config.yaml
model: "sound classifier"
train_examples: 78125
n_mels: 40
mlp_ratio: 4
batch_size: 128
final_lr_fraction: 0.1
Rows from block 9 of a small sound classifier, named by matrix and row number. Rows with one number belong to one neuron. Each number is 128 + 24 x the weight over its row's rms, rounded and kept within 0 to 255. All counts start at 0. Numbers have three digits each.
After each neuron's rows are labels from the 100 clips, of 14976, where the neuron reaches its highest value: "responds to" is what is common among them. Only what is clearly more common there than usual is listed. The data: single English nouns, adjectives and verbs, spoken by a formant synthesiser in many voices. In brackets: how many of the 100.
# fc1: first MLP up (model.blocks.9.ff1.fc1.weight, 512x128), inputs 64-127
# fc2: first MLP down (model.blocks.9.ff1.fc2.weight, 128x512, transposed), outputs 64-127

fc1.119:120112095154118128153120133132116114082143114136154146165100184144121121136101139142116116131106159138111145128098123092135141144131162120125089092131125172122106127091154094102089112130084187
fc2.119:120084141145146134144129140126125154161124133139132095111144106111136113098106134125036117115179140101119138122133128155120127105171128131164113129111126102132148130149123147146160135136240093
responds to: voice: deep voice (52); /n/ (43); thin (high-pass) (32); /æ/ (25)

fc1.95:097111151177136091117143158154128124107136134127112139132105138144130120129099135132117095121144109121162140111157137137097092123136199148114103096127104167149117116082115064119111105133139221
fc2.95:146103123143141176172122121117130140157132143142179120115129141123127117108115138118074122121182139146108134115126125154148168145157120131185115118124130131091132103169128127154186142120146093
responds to: /b/ (64); voice: deep voice (54); /g/ (47); /ɔ/ (29)

fc1.22:139138160137118208132136126115117129073117117141167121142104117158147107115166109129122116150113128120131151102133133128124136118125138150112161113151109091146158115127142114095102122104148132
fc2.22:109073109143164090127112134119112132157115124126093148137129129101113162111108162116143129130161127127114118115142117136132138142163115099136103125103134136140132129133124109174178142129213136
responds to: /ɔɪ/ (32); word: boy (32); /ʊ/ (30); word: pushed (30)

fc1.276:093092111112130192138134116115136139141178121118095117104132159159156097101122136148091129129123137131133111134140147145112177167104070081113111132165129123149124128132140184097154105132187099
fc2.276:106073155126150076162124111122092137135131107134157105127119105124085124102138125119150113122126130161107118134121132130155099128161120158167127128093130132124143119099135077154152133135056142
responds to: /oʊ/ (27); /dʒ/ (25)

fc1.316:096104147133170181149127131141170095089123135141159158138075120163162100112119139117143154128099091124139178101134108114109095112123139131100147107098158164175141093102126074105129133122172123
fc2.316:138091111131141091139127119124133159166127153125129145124139109099094143125126141122101104118193134119135108134147126119172172170167109126174086120152151112124123102169127125127177139125154118
responds to: /d/ (67); /n/ (64); /ɪ/ (55); /eɪ/ (39)

fc1.252:141101089136113134171147132131139167123144100138063156119143109138134108125128125151099154125106122104134140118189126125120159158118073143129153143177110109179140131121129177105110110134144110
fc2.252:078155161120188113109109120124096125164106132117180084116101089163115115136141135126137114128131134147098119152096131118153098136156126153116128124078154153108116122101124103167173140132117158
responds to: /ɑ/ (75); /k/ (70); word: doctor (33); word: clock (33)

fc1.488:115105122147064150158145137103116157112103111126151115084154155129124117105163110158157151142127144154109105142156118124154208129127129127127148120161153088115158132131130148125088122134114111
fc2.488:120144157137185113113124152127088134124122113124155112176109093173147119130115161113078097122133127134109114108103125123133097104137133140100127130100098118147118140125124145174199129130179127
responds to: /oʊ/ (33); /ɪ/ (33); /w/ (31); word: window (31)

fc1.464:207173128135108145160128116140124126093130128126146116150162080123116129096161091117161155123164129122113146112121141117123105112135107154140153143094128104114173110162150179119084132114158095
fc2.464:117101083126103127113117128116123112175116111117121182158127155107135101179137159137164103137103117112142116151145121122129158134084140125081111132160155126130117170121123119096151118122097151
responds to: /dʒ/ (78); /n/ (70); /ɔ/ (55); /ɪ/ (55)

fc1.155:100109123111147170088136103140116118140134156116129136089104133147154133091141133122143129128145113158141127105106132160168133108109104112122141137140150128145129112119131081094108114138195080
fc2.155:175110156139090133156133146117143144142130112126135150173140090118111079131134136121163105137080126134151137134179123106081137166113176120164117128156099126114126101146131157122122136136062156
responds to: /i/ (57); /ɝ/ (48); /tʃ/ (46); word: teacher (41)

fc1.317:149116144105073171160126147123137121101132158127156087106124095136118090119176087126170135128139124137117138104138128105158155120140115151143156128085075138123160108140105180135144130146141064
fc2.317:140179139120120103123121105137148102124109077121124179172125130129160150138136138135178128129119122105129145135138129133084126114088110125084139141160162138136116156128128093133094121125091160
responds to: /k/ (97); /n/ (86); /ɔɪ/ (70); word: coin (69)

fc1.370:124133167146140114150135142113100143140141117146041154120137156114146149103125125145091160116125135122147152127189111117114127103141094134115143115183115072132122134082122074094116100129153125
fc2.370:113097136134160129118122130123095151127140132123190086122126106157096106119127137123177111130151137134093104126103129142162136184130129149132107124053129154119111140173128145154184121132109156
responds to: voice: high voice (56); /oʊ/ (38); /h/ (36); /z/ (30)

fc1.511:077156067144134126161135137117098154124118105120169094142127085179093115135124115131151114114120133139108111145097114147140139119126126160134131118108119110161135158130109088144086119135139108
fc2.511:142124215135192111126134143119140133108119143118124098148117170125153113117111139115081097122164126123101144095167128112110123130147130109105117127114117167101134093120121169163170134127131131
responds to: /l/ (56); /b/ (41); /u/ (40); word: blue (39)

fc1.4:137131142111163132124111104156129108114132127123134137133112122115129175107143129112119137127177149127135135109103136180141057102146116121126152121117163082097134098092139057131106116142155096
fc2.4:140096110134085112122154157105149168174121143135135146110157143092140090134111150124104141148086119094164130128204129091092207134130157103140104128124141143125124138164122157086137134126135121
responds to: /n/ (81); /d/ (74); /p/ (55); /eɪ/ (54)

fc1.204:207128141147062167128133111091082092080105128125213086140150144169131168118123100134127131127137129142112122118111139100130166111123143142150112129074107126100141117126134155124114130135138143
fc2.204:146100102144162113131125139131114132113131100131096186165131137074103104148107161127097099132076125117135143120141130181122097110130137116107119120158119106129137147161128105123168146126107101
responds to: /ɔɪ/ (66); /b/ (65); word: boy (62)

fc1.342:177125119164147102126130142097122099115116151153101103145128165142110169110109097133085129132144120155127134086135153125119147127155135125186167138128138168079127118117116136102147118139168133
fc2.342:139127112129151179137137143130133134076132114125160150147140138129118131118119138122150111142085131110146144134082119185124098129086150142061142124138104094125122131187127128135146130130104116
responds to: /s/ (45); /b/ (32)

fc1.54:101105160152162068142139142125113171126120105129043112105146104150125062125110145136117127120138128106144113147163120132119142117121160142124105111163127112167106136091120066104158113148136151
fc2.54:109139151132138163119130126126139117135146155125180088120095142129096145116126119128112138118151142160102135135088132164168100152177100149131138127080128178109132103138133161143128133130098134
responds to: /ɑ/ (70); /k/ (64); /l/ (54); word: clock (41)

fc1.410:158113108130100090122143131138100152098141117153117123095129130104110124129111129138139094104112136094132158162147138184136147102135155157140076118134137126129138146114097182135093110125058108
fc2.410:139115216133172186155126119126146101152126119131131086123117150169140128146134133121118139114097126152110118135109135120124102131140130113136140133072126128148138135092130097154147134123227147
responds to: /dʒ/ (45); /v/ (43); word: village (43); word: shiny (25)

fc1.465:151146167132176108163133110136135126080140154133060143111127090115147081123123137106111165114128133111161145116126126145112115095150164104126122123105136100120110124090149062180086112119140109
fc2.465:066074150122122124096151136111128115130131150126198065123115174131104165117112111132130129125140129134124123094096132136176139144131121140074111124131134137137148142176130127110145117116125146
responds to: /s/ (64); whispered (25)

fc1.482:057110099144130120137118134124145124167128136141122128148149090151129158108154123151140117137154146144132132094116149117117123127128161150131103121051162164136168121102123083123135122141147069
fc2.482:215169163122085174159122120123122131149130114133168118104117165076135095148125123136070144128138126120137139152186133093161144162088112151153121124173117144091096129128131183100118132130067148
responds to: /v/ (35); /aɪ/ (35); word: heavy (32); word: likes (29)

fc1.2:126093157108145159147158147141084140154154135120111146104148120142166101112116132149165114137096121050138145132137121128168146131125117112085129127179109077141137119156134102147082129134103076
fc2.2:085129131112160137094112130116116147143122141129155093157102093119079152113114125123147132122158131169133099101141126077157117162141128123173123125063141138140121143099124159151167125125155123
responds to: /k/ (80); /l/ (80); /ɑ/ (68); word: clock (66)

fc1.183:152135097122053129106096094127125130121112140133122129182157119124093183130126111124110123132165137163114104129119153118160149155113106098165125148034167131099119143160105185132135123103155134
fc2.183:200154145129137139122134141124130113076121082129123113155127153104147103106139130142138099141060116102137135161115127117082056115106156146090128126201126114155140138065125121117108133136083115
responds to: /s/ (59); whispered (37)

fc1.38:209181119120060159142131127119095112119130137123123141160152096134129163109137105131124157109097111106151141128149145128160146148123113142140151161086101073107155134161116174156145119121150070
fc2.38:121123069127163138122122119127144130099120098122112143151127147104133097162128140139152088139117123126128122147130130123106120080122129124078132129180146148149129163103126104097125123134062160
responds to: /ɔɪ/ (88); /b/ (60); word: boy (60); word: coin (28)

fc1.245:154140156094125167127136133133131144150132170134130096110143043093140141100168102135179125124177130118129115117120128107159104076126136136120151133072105101114156137144080093162133129118142081
fc2.245:161168126131089138106123145123145102096127114118138147182116146116133127161140124133133098140087115136155131121168123130124141139101134121089136126167140161110126129117126155100112122124062137
responds to: /aɪ/ (46); word: child (44); /ɔɪ/ (39); word: coin (31)

fc1.483:124144106148050118127115148106142111101098090122140125167122187144101153126118117141142140115083144111135132130162130102159182164125149133151146127119115134101131125088121162178117131136101150
fc2.483:148119131136191129135132101128115136062131118129110141152134130146196126137109135129085088122136129092105140144076126133100097070149154112104131133139113077147125157147123132139156124143137137
responds to: /s/ (49); /w/ (40); /p/ (25)

fc1.347:112136109151060101133138112093099093100117109114173105145118172149137171135120115167129123116112131155135127120151147119134184150115183167157133125123096157101140132125130137132109130120122164
fc2.347:179123125147181179144125146137107144104119105123107132142124121132102125129121142116134076124131133111117157125114122158123073061129143128103115118141111077157162120138128100120184144134127089
responds to: /t/ (67); /s/ (55); /ɔɪ/ (30); /eɪ/ (30)

fc1.164:197125138111145160149130132154150122153147136145111156141111146136157075132123140122118137115071133105146153133190127083140136129124117112098128130133043133135105121073146137124189102112134110
fc2.164:050054127112138148108106090133125126162122109123136103118119088121090150092148116141149143115199134117113118118081136150128124127145094133114130121136161134163161155145129134119124140131143160
responds to: /dʒ/ (94); word: village (48); /ʌ/ (46); word: jumped (46)

fc1.42:166115168139115124143138139089127094134105106120176088124148125117132184103097109138156109146159132157113118116135142108126149077160152118148131115092131163073135132097117111138165135106103108
fc2.42:161111110132128169108134127130105144079142134128141155158132124130112087128118121119122149132067121120148151141120127159179110152084195131104137121129105084148152107176128121106128131120140111
responds to: /t/ (81); /s/ (78); /n/ (60); /oʊ/ (44)

fc1.261:089110107128055137114144137101138146107130139154172110151126153115125115122156107166114134122145136136108125105161131113152201139109152124130162145171109140114160125133136210129126126112133154
fc2.261:167183139142121131168092133128094114089113084111101153158117080143147142122143123128154078130120123145135128134123110123128079119123121159122132132133122131127113123132122125155139128137067114
responds to: /n/ (83); /ɔɪ/ (55); /k/ (49); word: coin (47)

fc1.227:109105112145131107170138105140090181103125096133103110092150100148127099114126121135101131144163133082132118150154111141113136100119108131119136113155141081186140122121137127091064112140113147
fc2.227:125120182137171144114127140111098108161135154122165096132109128124093123130121145125087127123154123151108119125106125120139113168152144122147115124064104148115110121096123146155199134122178119
responds to: /ɑ/ (73); /k/ (61); voice: high voice (60); /ɝ/ (51)

fc1.329:116134072140081149174137111099094150106138147121065140106143167119124104110124114156088126127110149106113126136158119131142192142141144117128128131135120102146143124112130161145151111167108073
fc2.329:126119214126192129112116132128092128119122095127174078140116121138139140130129141122142143120125130154119096107110129159164095153105120145123133138056136116130096147159123142178149126136117150
responds to: /ɑ/ (27)

fc1.219:145152090130155139151132097134134129110104131158103149129125127114169152082120124142132116121124149131144096090092122190128140106139106114146157145166174081099126091081174092113127108125120070
fc2.219:129099151132151122128140175100119162113137145126153098109124176143107133147107119115079117140085129131121142116189123136140149136132176106105125116110085141114119116160122106142176117135134139
responds to: /d/ (63); /ɪ/ (57); /p/ (46); /eɪ/ (45)

fc1.124:148161140100132164139162118149103161155168127102128120147142082107131156110143133149121121132133136104122113157121132136136141090101076123089146143186089079161139170151132179097111122121157101
fc2.124:107088173145141123117101137110092101134129113122087103114111093164118088137155131120151107137132115152093118133173126109147107170148151118167115124083148155097125120062129134152137139132062181
responds to: /aɪ/ (84); /d/ (65); /l/ (62); /tʃ/ (61)

fc1.430:144111141130149119107114132154149130082140173140118150092130052107121140112151114098151158145155106117162142125112127180145042127146090129153164144117162088139155098178126157109118135144163100
fc2.430:145180101122072106142140111105129102164131126122081154130137167133148127162126147129148117157086117139167116152138119089087197161071146112100133128139106153119085147091127096146113113114082137
responds to: /h/ (88); /v/ (87); /ɛ/ (87); /i/ (87)

fc1.405:129090125133159063171145155150123139093148126107118092135130115143106078139116120102142132120145145091124143139141098118119087138146109159143079110152073125180114133117122102133113101124129094
fc2.405:058084154123151127111118129125128122179111153121148099133121160131109126117119135132076127119149134145113143094114134149124155150126120127107125120070139162107149128160122102166144135120174122
responds to: /s/ (58); /ə/ (30); whispered (28)

fc1.373:174145130149034116157132130105125113110099114137098147144129161143135159133134121136092116120075134130131130155194135099122165154128147133130140134134103085126118129120144138133145115100125092
fc2.373:080092123130181126105136124145112128109109110122181089134132122153126120100119150123150108127131129106115118117068126142116072115158088139094126135120138128163142162130123098144154131137202121
responds to: /b/ (39); /ɔɪ/ (34); word: boy (34)

fc1.81:140109101134106143111134138114152112106143116114186133154117116158155131131134129149169108119151122157089132135140121131141137171107110165115134142203134141135154101172112184069097126140164155
fc2.81:135135143123120143156117118137135148184103105128039176057118102120119066137149134131139153142149128120134112133151123130126150122124078121173142129118123118113111122098130115147132138139071134
responds to: /i/ (84); /k/ (67); word: cleaned (51); word: heavy (29)

fc1.343:170221132126087164125132125127092113093142131122143173172116148144152169114115130149126125129116136129143153123102107110162125118124128120105142128149143096145137123133135096143072119109132125
fc2.343:116049100132168050140129129120147162184098128129107115102146096102083071117110143128105124146182121107145112114172121107097148133151114115155102123132114110128133117143117133122150133133134112
responds to: /n/ (88); /d/ (86); /ɪ/ (84); /w/ (57)

fc1.388:125141103129090147173136104100135145103136130138115147156097158115111106089175128118131109150113146109117136111115123136124121164149171120133120115109084093136122113114150114157084127148109087
fc2.388:105098121127166083094123145132121131182106136122163099121139097143173166154106147130095112124157127106117120111107133104110123127136087130094123145103160123148121140150120117144180127129218126
responds to: /dʒ/ (60); /n/ (58); /ʌ/ (36); /m/ (36)

fc1.294:161129128166077132148140156104140140096113123122163108114168110145124112134163110141154138127144121118118114145189135078154160132123155167147143144175091121147159127154133198111155143138113113
fc2.294:104165111120150124114111111147118115142111105120108165144098130152151131127142133132159121125127133145112134130099127158121096092106110135102152126114142140116121148121129111133132133129145168
responds to: /k/ (100); /n/ (99); /ɔɪ/ (76); word: coin (76)

fc1.496:107125105134158113121145105128115142134133121123073141137115167147148142130103143156055117138119133140167125109138141139131180084116122100105123123152165163140101156093135083082126109109158145
fc2.496:122139173147156155149132156120104159107121137131199081136133096124103070101117110116140105135138126166120128140140121117169074171135171120161123118088078109114163095129125142167141145132113138
responds to: /ɪ/ (72); /tʃ/ (61); /ɝ/ (53); /p/ (51)

fc1.15:154124097130068120124129120123123127151122112133161156166121157152157163100133145152136115125093114162130133151088132125161142170096091144103139146165113091114142153121144089130134121161169140
fc2.15:126122126125156141126118118126133149139129094120070141085134126125121080151128137132129129141094132115122135126173121125070131090142131112146126114141110121136111134102123149131189139152034119
responds to: voice: high voice (60); /ɪ/ (44); /eɪ/ (30)

fc1.17:122074097131088141155121106115124165099139116139080119091147130168124108063144115137103125132152129110130116113163127160111152128117080119152128140140137072151126115152135150094115106123125064
fc2.17:118147185116179094107135144115106116154130108125141089127115116126099106158115146123115134139085121153120134134109125106115126163116131121099127126061092131132119137078124118174175134127174174
responds to: /ɑ/ (62); /t/ (59); /k/ (46); /ɝ/ (40)

fc1.319:148091156135124113135115131134109127099113130163158150120148135096119139150124125138118138117213128150092132142120141093136126100135195108125130120096191138124126129103128097114190120139129130
fc2.319:200174166145093167128122129124135131132139111129159138122126155100119119053137141133181183135079131127155125148155126158126118167126150140158126130136120116145112129171126157100121137137122150
responds to: /h/ (43); /dʒ/ (36); /v/ (31); /ɛ/ (31)

fc1.375:168139144133125124144110074141121123124161188127140127128123086127135104099178110118128114161089127098135152105163130142149114132137137143141147153071130103103149083108100138139174153130156069
fc2.375:100126086127092126136118150122148115149122132109071107177131189098095140106145145133080106137123132125161139131137128115103112170112148160095151116177120164130146167139127127095125121130125193
responds to: /b/ (53); /ɔɪ/ (45); word: boy (45); /dʒ/ (37)

fc1.169:165157124116079145099102117127109091148138145136172153195108136125152223121099132124106120123084144138118122139094131141119115131128111110129144139104138124099129125126119132147167128123147150
fc2.169:173077111115128116153144116118133138115130098135060141089157146073107088097122136128169145139123111102161111149124123110114107129120160094157126128137121093153113150159123134095097133128117081
responds to: /v/ (94); /h/ (94); /ɛ/ (94); /i/ (94)

fc1.376:110142150096171131106119124137127125174145133160100119161120139071124146123133137115102098134111119147154117165110141115139138106127156096110151124146103172106135133124139097181190146140161162
fc2.376:123143068132066139139115114137143107080130125129133130107134117157156138118158104137212138125131127114125114128112133120125107136143098155111143132155145116137133132167138138092091118126074134
responds to: /aɪ/ (52); /ə/ (26); /f/ (25); word: knife (25)

fc1.372:099087138122087132139134150103144142176125139120078144102142105127141140101169119154107143128159125158115123108149145102152169136131116114106144141170133089112145135117117117168162109123197071
fc2.372:181187146121131155128115122123109149104113106111168115157122094154127069132144123131160111139104122121115104153163120123105107174084116157118128138096129175118113137133124144137119121138022175
responds to: voice: high voice (62); /i/ (54)

fc1.423:167105147104075193090139137105086133127117137108150134134137138107156147143144111151153127135075126107147131136095123085104111110123167139116137120133096134151136143145103154153137124134151099
fc2.423:135107194148168119134095108135139103157113118114152126130129108136117099136138167127157160129118117116120128134170127163108115162109100122129116135107149108154109118141117147104127144129120162
responds to: /n/ (58); /u/ (51); word: new (50)

fc1.150:135093146127204115170120129179155123153154148140099136115149116128135135103117125116138156133114109127160172094167151121092093113137106115096173133108155101113143107124115111136115111135164093
fc2.150:080107116125087142115131131094099159123144134130202117162134131112112081132136133126078124137127129136124108137148130121174194157127142160147113116134141144141125153161128139124156133123113136
responds to: /v/ (64); /i/ (54); /h/ (41); /ɛ/ (40)

fc1.65:182129108158109096164170147105092132089120127124118118083158124120116126117096120141121145128159118117117131141161113156129162139137121154140102147169129069161119144127121189123069112136104141
fc2.65:099095162138198133109110157127096138102112121130133124186106128166124100139120150114092112130104129144103128103102128144140112089140144129123142127104125131085137109130121090164173133126166119
responds to: reverberation (61); /ɔɪ/ (25); word: boy (25)

fc1.72:125104115143129181111123143133139111066094103148143169123118112100121124097136119136133160113169133113131159127135120123133088136163170155101139110131155099127135089114109071112136117135126136
fc2.72:144121089129104075136126143129113153188113151139124107107136117145137126154107157123108132135185128092139114106147130149113187137113089138177092130102154134095104133159126140124125118122189128
responds to: /n/ (84); /i/ (62); /ʃ/ (61); /aɪ/ (61)

fc1.253:137149069141118144160133108122103128128136130140068194129112099121172156104101145135099102100063128093147148137119121176123141101147085119108123138143151085156133132120111085146146108133125072
fc2.253:123111164110184103104162148112143149185126150125170066110139158128091076144098129118133144137166123156144109131135124079137120151121135118130124126094095114140130128159125131128141132124200122
responds to: /h/ (60); /oʊ/ (39); /z/ (38); word: holds (38)

fc1.167:120121128118119141146136119130128144120175151094114149127128103132143127125131136150142123134089139114156110164109117158146147110109064079124153136139178078167123154126123091121099120141154067
fc2.167:080097207125144060119142143118126149134123139127135061144112126122062097112123133119136108138149122162120118113118132096150105187162161123139124124101083152116149099112128140166149136134127167
responds to: voice: high voice (65); /ɪ/ (59); /f/ (40); /ʃ/ (28)

fc1.384:124154128153124127140136158148124102082131136097171097110112146177117114113127139130136143120147144160114129133123120096181141093126178140098103086107178129121135120084137048131117123108141177
fc2.384:156069102145108129151130145115123148135126131133130157160139135084113109134103139116084106125178131118136143107156127161101147147169136108192103131153113139094160111173128141115150132128179091
responds to: /oʊ/ (50); /n/ (50)

fc1.368:163094146102107197147146116154128104139139131114134142096107084123139138113138122114186119130094113121147152118116136131160089122162133129079131126120109089095123128142127086168110109118140061
fc2.368:125125118121121100096124119116151125152124149124121114166142115163148108143109150128151179131180123108156109101172121124123173133108112116130110145156153125171109135166129126090091115119165127
responds to: /i/ (99); /v/ (78); /h/ (78); /ɛ/ (78)

fc1.468:145130102106049138162157118120102155160129118116118125124134167113130150127131140148140139136094134129130128156156121121146169171130141115089135129165101092138130150126118176180128128142136080
fc2.468:099145152129211163078119128129099118086119102124121113119121115154167158134120148125147132122140122141119095107078134129140096116149108117150135149077138122145106134110121089143175125137104127
responds to: /oʊ/ (43); /tʃ/ (33); /z/ (32); word: chose (32)

fc1.324:107122068113107139141121090117150133105131115094045129127146101111119139094139120134106112117165121147152125100147130189104146107124113122132154145102148092155162133138086131154134107138143104
fc2.324:145123143140147134125140147105100122112127112126192087120130173120137102149139109132090108142052124139097128144130136103156134115106133140116131136163129155106099138089133125138148120129092106
responds to: /t/ (56); /w/ (53); /eɪ/ (47); /s/ (47)

fc1.114:100100111133126118128126113122096117138111127135151096120115135134117145138088128123115092122082127142143123140130142170124176137118144126145151135117113145110134135125144122152183126153111179
fc2.114:158142159139162166160140146126138141055143127128112133163134161114144162096128117116086122123097131139124139115127128126158072070134149128136126127140126095154112105101134130124141136126122088
responds to: /dʒ/ (73); /ɪ/ (61); /l/ (53); /v/ (52)

fc1.455:117112117135069102117111142121134131130135143141155089142143154126084153120147118118127132133143123119132138179169127089171116151139148177143114132128058107099154131113113159157151134131110136
fc2.455:119145082116108151135118117140117102095126107110109173127135123121168157134142126147154143123133129119111132119122129132067131119107071145084134128122185131110101186176126129097121118128063143
responds to: /ɔɪ/ (39); /b/ (37)

fc1.71:167182084155137130143136091125085127104104153123116138133119164127127100117122125153106122115129145140113109103149143153113146111145161127125102111110214110109132109118117089117116116108099128
fc2.71:106079131133128105159138172116134168158122117136155101135137137123097104104100145111095110131148128127150137108103125169131110129124154132145133134144102137129160120163123120130155133129253128
responds to: /d/ (85); /n/ (72); /aʊ/ (39); /p/ (30)

fc1.215:164116122121092199184137115120141128102141120166166133149121121148114126133118108137119096101092152136114148121174137083129159155125135121115145139097117142124122124123100173125153113108122077
fc2.215:067166179125172101104105125135144127171108120120120130151122115115120092092131145131116121124147127096129142127101127149155105130124079138121126131157158133160120109109116111147107134140133174
responds to: /dʒ/ (38); /ʌ/ (28); word: window (28); word: jumped (28)

fc1.250:187203125120119150129163115127089128111119120129112138136128134080142174144153128162118105119115129099134141173156109141159136122129126144115149123209128124140152132126137169103103129117101118
fc2.250:078030158151142147167100152127107128132110129124123106091127058179113096123130144108170106125120125112128108111122121138139133133155118119138109128090141122109121107141121098139193140128136166
responds to: reverberation (77); /ɹ/ (67)

fc1.438:099139091102061161134118122134171153141133105147118122125105152159135119115114147124082121130101130147116123096098134127157171155108084131119139130127226128145120124083118106106137121100101125
fc2.438:081173144121159098097151132134143119126118135133130121114136141115106166146126113132154113122182129101123116155105133106118104136169139105138129131175108133151120099088122105121118127134163121
responds to: voice: high voice (79); /f/ (67); /ɪ/ (48); /ʃ/ (34)

fc1.152:126189151101098108137110089134156125112087162116117151192111170135142122128137122133073119101151121164138140122134130097133139102109130121125129136072171151112141106111106066113139129109140136
fc2.152:129138056121105145119117136127123125145128088118114133111138077083106127129135122140188096122121126106157122143135119106133077125117110132129101121185143123131117146142125168093112139125108128
responds to: /ɪ/ (84); /l/ (82); /v/ (72); /dʒ/ (72)

fc1.18:159131155146154139103146129145131096099114153117100175150120165115164164106115135144118140121143126139107125127144152130145120131150143098094131125155178115126129109108125091109124117122193127
fc2.18:114092091137100082139116124111139169195106137133153137106146074162095078126126154117155107146144125118157120126139122145097172150147117122180118128122120112120149105155119099124152138132132151
responds to: /n/ (95); /d/ (93); /g/ (57); /ə/ (57)

fc1.290:138121141135132123164149103124122155117115118117104144105141130122128131091172131146141142132144111095113125120196122124152118111143092140098140125195082087142138144133107113071132113132155083
fc2.290:110111094127142125068115144129126134185133115125143098126123102181129071154128141126124117134143128137113111124104127110086150171112121123148121132077137146108116123152129140148170133133132159
responds to: voice: high voice (66); /i/ (61); /v/ (30); /h/ (29)

fc1.507:133145099139097118121098129138118108100137146144108141129127123117136159109126121107119122134152125131133140126123134151099079099151179136156118127077174081107136100124093114148135123122090114
fc2.507:186110113134102122136139139109126116115143127136149113114144195089133143149110149122128163132116125131145127140144121149129180132124158122136125123132111134099101154143128123095109117121173117
responds to: /h/ (99); /v/ (91); /ɛ/ (91); /i/ (91)

fc1.492:135153140123154133118115099163107086108149108127190104166115129120117151124139104108152117124177151136131129143105116150177108095144115129143144121119136137093144113110155096075116134123152088
fc2.492:136106069122079132127140130113128114106119105134077161113139146078153163127112122128148112138099119111155151127138125085061160112108161108095125125145108104156134164177131114128119126119106106
responds to: /n/ (63); /v/ (31); word: heavy (31); word: garden (25)

fc1.497:123083130148083128169161171084110147133139146129143125122156124136126100147144121157144135141118130104107131141152134128136185160136116147120130135176073097150133138122150158114144122150103040
fc2.497:122157202113192110097095107145113143133117113121108121134107099184123117094133126119150140126124131161128107118104129135151091138117110141128154135045142145124119111150125119180137123135141185
responds to: /k/ (90); /n/ (74); /ɔɪ/ (67); word: coin (67)

fc1.283:129161163132070152121121098143089125109128106136138188128109129084133161137133135118115145136112117145142139130135144133136074151146209107115143123117162130102113117158130098173181150101081124
fc2.283:187162054132144108123118129122150130145133151143092115111144098141142167097118135131160155134171131094163103125122123132121156103145077145168108131146144102166103118149125135107116124123192134
responds to: /aɪ/ (73); /n/ (66); /i/ (53); /ʃ/ (49)

fc1.170:162156134114110170136110120149135109087107131143157149177132095125160133105169111106147135112134115108137153104122153106126065123120135139151160144054106137114150090141129146121128124116142143
fc2.170:142100047132082109115113107126132107168133109123105154144132143101107161179137137141126118133102129104150141134148125114121175106117129128080110114194141123109121167148131128097130124125089127
responds to: /dʒ/ (95); /n/ (85); word: strange (44); word: orange (41)

fc1.243:124154151121130158124144115156129148106135113119065081078109158150121086112108147145096123130105133134091097132149118143096164083123087106093090101171164133153096141077129111085125115120107131
fc2.243:097067199135153114129135140120115118150133151134186090132121133158115116106116133113118141126168127146120145125096133161165097199145144113173137136078099135116129089110128129160134134128177133
responds to: /ɪ/ (95); /v/ (93); /dʒ/ (93); /l/ (93)

fc1.177:133114118138147115170148153147163138098090143130122140084146111141132092125151131138134134109169132095124128103138150098135132097141180162092128112122168088162141126133134112112086107092138132
fc2.177:132092159147105128116129147116123144162114148126187115185128124147109091139116146123089122131182125132135119118190121122129146178134135131154102131108104155091149108101124141141158131128176158
responds to: voice: high voice (56); /aɪ/ (34)

fc1.52:086065185152180091146130132114115155128119121141131080100149083136099123131125129098138098129189122125129115111112150127140101113133141152148132121116090126123115141087130051128168116141152151
fc2.52:165215151128111184111135137124149111115158154128139141158107172150147105098133104134108143128073134127109137114159132128103124156112151134110132116099109162112132096135133171143128122127100128
responds to: /s/ (49)

fc1.367:179178098115130157166124105157106155147126143131139148135156140116164096128136132122107100131059134083139121136152135130135141103112103100127128143125132101150122132138142156118100132112061080
fc2.367:081050143122151078117133128133147104113124121133147087190123122140095156146126129134121118120186118147134120137085138094154099151163182124109141127109130129138149149099122142130137137128216121
responds to: /l/ (65); /ɪ/ (56); /dʒ/ (50); /v/ (46)

fc1.299:144103111145142107171132168144117138103096138147138120112125135138115134127113110115183082110116134135111142134141118124139119147154125162125126114176075091126128131123141101038174096159133123
fc2.299:126108157107171177086124140123144140184116120126140116095135133128142117114135141124059157132131135092119148111179126113070144153081100113130138121052128130098097147165128143147138132121147129
responds to: /d/ (95); /h/ (78); /oʊ/ (76); /z/ (75)

fc1.100:105116120139103159126160143098107136121135156116117163076131117094137184119151111144152143139147140119128130100144126159110097134142117147141151131166130067165129129151132146079122118135174054
fc2.100:164136125139180085115119143124096169153115125133129138159134158138125107134120168117105103149079125127125122132141131158143154131124150109152129134101139151097100104110124105163152136133126152
responds to: /aɪ/ (39); /ɔɪ/ (35); word: boy (25)